Rows from block 9 of a small image classifier, named by matrix and row number. Rows with one number belong to one neuron. Each number is 128 + 24 x the weight over its row's rms, rounded and kept within 0 to 255. All counts start at 0.
After each neuron's rows are labels from the 100 images, of 14848, where the neuron reaches its largest size: "responds to" is what is common among them; "colour at peak" is the nearest of a few named colours to the mean colour under the peak. Only what is clearly more common there than usual is listed. The data: dead-leaves pictures: piles of overlapping shapes.
# u: gMLP up (value half) (model.blocks.9.mixer.u.weight, 384x192), inputs 48-95
# v: gMLP up (gate half) (model.blocks.9.mixer.v.weight, 384x192), inputs 48-95
# out: gMLP down (model.blocks.9.mixer.out.weight, 192x384, transposed), outputs 48-95

u.45 [110 102 135 129 152 107 129 130 135 143  92  91 116 128 125 191  98  93 145 103 135  89  76 112 102 149 125 117 166 144 163 162 146 113 144 127 119 153 149 174 143 157 161 100 129 128 139 129]
v.45 [149 148 106 167 112 162 138  99 116  95 164 137 148 130 152  73 152 148 110 154 154 175 174 158 121  98 135 138 128 121 114  67 118 137 117 140 160 132 112 100 135 113 104 155 169 138 112 141]
out.45 [116 179 132 141 132 108 148 175 112 164 104 123 133 134 138 192 131  85 134  94 146  97  86 137 157 144 108  94 107 150 132 136 137 167 173  98  94 142 160 120 158 105 112 118 127 131 145  93]
responds to: cool
colour at peak: blue

u.62 [129  90 128  88 132 129  98 133 161 180 109  91 155 153 155 101 159 139 128 146 151 154 156 126  71 135 119 163 133 153  95 163  93 112 127 107 121 134 108 123 152 131 194 125 164 112 130 134]
v.62 [118 128 157 143 136 147 171 146 146  99 176 121 122  89 131 188 142  94 120 106 119  96 101 148 141 128 116  73 146 138 188 126 152 141 120 140 133 133 124 158  97 115 107  96 137 152  77 130]
out.62 [138 169 101 138 127 108 107 101  98 113  94 160 133 149 142  91  97 124 118 162 135 147 147 120 141 111 123 125 129 157  80 107 138 118 144 141 103 113 129  83 142 105 127 165 110 137 155 119]
responds to: dark
colour at peak: black

u.352 [117 160 123 118 147 162 125 104 109  84 121 124 137 169 105 131 141 132 163 151 157  99 157 103 160 125 139 144 141 182 111 122 146 133 147 160 121 118 121 146 129 117 116 159 133 112 120 178]
v.352 [154  91 125 150 105 128 140 156 165 162 129 125 113 100 176  99 120 148 106 106  88 152 123 147 109 125 135 113 113  87 147 155 125 126 128 115 163 155 141 124 109 112 145  85 126 125 111 108]
out.352 [155 111 149 151  97 112 150 120 163 160 137 124 117  75 168 128 123 123  93 107 130 134  84 159 123 136 148 123 151  86 179 126 113 132 109 110 145 149 150 124 126 141 126  97 157 167 147  78]
responds to: dark; warm
colour at peak: black

u.46 [154 142 126 145 116 121 122 109  62 143 136 176 143  97 153 128 137 112 139 134  96 148 188 101 120 135  89 147 101 153 104 181 145 114 106  72 121 161 139 132 125 163 137 114 102 139 140 149]
v.46 [149 118 115 167 108  92 153 114 117 155 190 106 132 159 193 101 122 108 167 138 133 121 137  95  77 108 101 122 116 113 120 136 141 104 114  85 100 158 178 148 135 122 165 117 127 173 132  99]
out.46 [151 118 122 150 126 142 145  66 203  99 124 114 120 122 120 110 130 119 100 128 126 126  81 131 151 129 130 122 116 122 154 112 143 147 150 134 156  93 140 120 143 138 123 119 109  79 103 130]
responds to: grey
colour at peak: grey

u.280 [ 83 148 115 109  92 102 119 107 132 154 123 166 137 106 146 130 103 125 104 137 111 124 143 119  82 110 109 159 139  95 118 146 121  96 119 158 103 135 140 120 129 122 104 152 133 151 188 132]
v.280 [155 116 122 151 142 167 176 142 139 112 165 131 143 112 141 135 165 141 143 109 164 121 108 134 193 135 148 145 147 130 144 153 138 152 159 128 169 120 151 113 121 110 147 117 138  96  95 117]
out.280 [163  66 140 124 134 116 130 134 136 162 138 111 123 169 121 134 129 135 144 144 109 118 112 135 109 105 107  91 117 136 143 121 151 158 173 126 162 127 113 103 124  94 161 134 118 133 143 140]
responds to: grey
colour at peak: grey

u.348 [153  94 137 115 135 101 143 152 174 171  91 140 139 102 162  96  81 140 134 117 100 147 144 138  87 134 113 101 125  94  97 159 110 155 133 122 156 167 130 121 131 124 181 102 143 145 111 120]
v.348 [119 154 107 116 128 180 115 109 114  94 148 109 128 160 125 162 177 115 126 143 169  90 141 119 131 110 142 144 171 165 139  95 121 129 123 139 116 118 118 159 123 128  97 152 137 121 123 145]
out.348 [149 134 131 136  94 126 115 137 135 149 117 117 130  87 150 130 103  84  63  94 128 126  81 161 128 111 112 124 115  89 151 111 137 150 108  96 120 128 141 108 150 137 122 111 127 147 167  78]
responds to: earthy
colour at peak: brown

u.230 [117 132 110 117  76  98 112 115 134 144 126  84 163  96  87  95 130 125 134 166 123 138 153 149 165  96 144 180 116 120 124 120 129 106 150 153 143  83 149 140 121 140  99 135 129 142 126 150]
v.230 [100 151 130 186 153  97 149 137 127 125 148 124 130 109 162 136 101 106 101 140 120 128 130 159  83 133 119  86 139 131 155 152  63 115 112  86 127 139 133 160 136 178 170 175 156 116 135 116]
out.230 [127 149 130 138 126 138 143 114 185 166 131 177  96 107 123 147 122 125 131  90 118  81 132 141  61 164 139  85 143 135 125 133 162 148 128 113 135 134 114 121 111  80 107  92 121 132 134 131]
responds to: large pieces; dark
colour at peak: black

u.105 [ 81 154 152 154 107  92 137 120 151 102  89 110 172 132 110 128 141 130 105 115 151 123 109 147  36  95 101 143 157 101 145 122 129 125  90 128 116 119 120 102 114 116 105 152 166 128 122  98]
v.105 [183 143 117 126 138 153 126 129  91 161 132 121 121 133 149 116 108 155 121 157 118 164 135 111 154 138 126 131 107 139 141 125 110 177 159 135 129 160 114 169 145 151 158  99 116 128 150 163]
out.105 [143 110 106 162 109 116 141  91 112  96 148 119 138 119  71 130 101 110 119 136 126 108 139 121 134 132 143 162 122 171 131 127 137 112 138 142 136 157 150 155 181 116 105  88 126  95  94  74]
responds to: vivid
colour at peak: grey

u.124 [122 152 108 130 125 131 133  86 156  98 120 116 161 110 139 205 122 108 134 143 132 136 152 149 121 112 168 117 140 136 157 124 107 135 127 148 106 143 152 133 144 162 179 116 143 103 121 213]
v.124 [150 115  89 151 135 140 160 117 134 121 144 101 130 125 132  98 100 102 110 112  93 136 136 192  95 111  85 118 150 111 131 162 108 100 111 138 160 154 140 143 143  85 154  72 119 114 112  89]
out.124 [100 135 130 125 143 118 131 113  84 112 101 133 116 102 111 193 130 127 141 169 116 129  92 131 151 134 140 132 131 126 121 120 159 141 138 121  90 144 151 112 162 118 124 119 142 167 172 121]
responds to: grey
colour at peak: grey

u.228 [171 129 116 119 129 203 142 143 118 127 135  98 127 138 130 133 113 139 168 142 124 134 157 104 103 123 142 147 148 105 139  99 142 156 129 145 161 143 104 167 106 127 137 130 168 140 123 146]
v.228 [122 131 157 141 154 129 129 146 144 141 146 122 155 120 122 138 136  88 150 170  91 148 131 105 103 148  85 122 147 127 146 143 124 102 143 127  84 148 170 138 151 111 118 124 123  96 159 140]
out.228 [118 133 115 149 108 155 160 150  84 107 158 120 144 152 138  91 121 128  95  87 129 102  80 154 191 116 108 103 156 132 134 100  97 137 134 132 145 173 133 110 157 127  89 112 137 104  93 125]
responds to: pastel; grey
colour at peak: grey

u.288 [156 137 111 103 111 164 111 155 189  88 159 114 147 119 140  94 144 114 113  82 122  31  97  74 134 116 112 120 122 112 125 150 102 111 169 123 117 116 112 133 123 140 105  86 130  83 103 142]
v.288 [117 129 137 155 159 145 144 122 139 119  91 104 165 130 139 125  81 170  94 105 138 143 128 114 103  99 102 144 158 109 113 158 100 103 122 129 106 109 124 129 137 128 135 114 147 131 155  82]
out.288 [ 98  61 175 131 145 104 111 131 132 173 102 119 119 149 127 154 136 147 140 175 156 192 119 150  79 106  93 121 168 142 124 131 144 123 102 101 160 152 159 128 137 112 149 164 126 171 128 108]
responds to: shaded; small pieces; pastel
colour at peak: grey

u.337 [117 112 119 148 139 126  96 102 118 139 118 118 123 154  81 149 131 120 104  74 133 122  81 132 141 140 110 162 147  84 135  75 150 142 129 108 100 126 115 103  97 127 109 109 131  77  90 106]
v.337 [ 94 104 118 118 136 136 119  99 156 145 131 156 122 108 163 143 134 121 118 104 136 134 161 145 129  97 129 143  97 157 133 139 146 137  91 155 160 140 113 123 154 130 139 151 158 140 163 160]
out.337 [114 145 117 102 112 105 121 158 111 145 105 152 127 104 167 109 126 109 155 140  90 151 138 119 170 145 164 146 155 120 119 157  90 138 118 156  84 109 161 135 154 149 108 140 130 191 138 151]
responds to: vivid
colour at peak: grey

u.39 [169 123 116 143 159 102  63  89  99 127 118 103 156 138  97 111 110 104 103 104 119 131 140 120 127 126 162 136 172 138 105 123 109 129 115 111 127  97 120 136 130 133 143 124 128 118  82 128]
v.39 [108 163 136 117 152 143 103 131 170 127 130 140  91 111 132 157 120 144 127 167 139 113 131 172 126  90 101 110 132 119 144 117 106 120 115 139 130 120  88 140 122  92 126 135 151 159 107 151]
out.39 [101 162 135 118 101 152 156 162 133 115 155 160  97 138 125 126 150 106 156 136 134 136 114 113 168 143  95 137  67 147 158 121 148 134 144 132 122 175 115 120 114 113  85 132 142 133 161 143]
responds to: vivid
colour at peak: green

u.78 [122 139 124 123 106 127 102  87 118 140 142 149 109  80 131 111 114 164 130 155 130 149 144 123 160 137 123 125 112 117 117 147 115 128 121 146  99 128 114 171 136 133  98 140  98 136 114  93]
v.78 [115 133 118 150 145 127 158 111 148 135 132 115 166 154 112 160 143 112 106 161 112  98 176 117 101 123 163 140 134 112 123 104 160 135 118 125 111 143 118 131 127 114 121 122 139 137 165 122]
out.78 [136 142 113  90 109 146 163 170 147 140 118 132 159 121 161 151 126 140 101 136 166 134  98 157 102 154 151 127 130 177 162 134 143 122  93 113 196 116 132 107 124 153 163 108  99  98 140 113]
responds to: grey
colour at peak: pink

u.248 [108 159  97 142 118 104 140 119 124 126 109 140  94  98 151 113 119 144 121 154 121 142 115  99 155 102 157  96 115 119 109 123  86 157 125 113 102 145 100 146 130 167 130 152  88 119 170 167]
v.248 [ 87 104 106 162 126 123 129 123 143 120 123  96 166 129 117  99 125 119 140 113 137 116 112 137  99 144 110 146 143 119 172 139 172 107 119  99 113 136 126 143  99  95 128 140 132  95  99 105]
out.248 [128 101 134 140 129 132 115 133 131 116 152 121 157 118  99 128 140 112 120 117 118  99 140 161 116 114 132 132 129 138 130 112 140  92 121 141 135 124 207 131 108 135  94 130 147 129 116  77]
responds to: dark; grey
colour at peak: black

u.63 [170 131 167 155 171 124 133 147 141 127 135 111 152 116 128 130  82 180 142 122 134 176 153 128  82 107 123  95 125 115 146 128 103 148 123 126 107 147 103 127 141 101 138  94 172 108 120 102]
v.63 [112 115  94 126 113 123 120  96 106 145 121  98 141 163 116  82 131 115  96 139 119 121  92 109 120 142 156 176 166 140 115 113 124 117 119 128 129 169 147 163 133 149 153  96 118 137 140 132]
out.63 [117 163 112 117  97 143 159 179 132 111 125 141 105 101 122 184 152 126 143 137 132 103 122 134 160 138  85  96 100 151 138 129 144 152 163 120 104 114 109 160 150  97  79 167 105 134 115 104]
responds to: warm
colour at peak: brown

u.283 [144 142 154 107 115 142 151 150 166 115 120 117 142 117 115 199 128  90 151 109 125 101 135 118 128 133 115 111 149  99 176 161 105 131 144 127 144 134 137 154  94 152 149 118  89  97 116 163]
v.283 [139 115 100 109 101 141 125 124  92 155 133  95 157 136 143  62 145 131 131  95 125 155 162 143 126 111 147 158 134 118  83 155 130 137 101 129 162 147 103 119 152 110 177 134 168  98  92 141]
out.283 [132 191  80 133  98 124 115  92 100 129 123 164 103  91 146 111 138 153 113 144 115 123 125 198 131 133 140 120  96 138 123 125 123 130 164 140 135 111 131  74 178  97  96 125 121 168 174 118]
responds to: grey
colour at peak: grey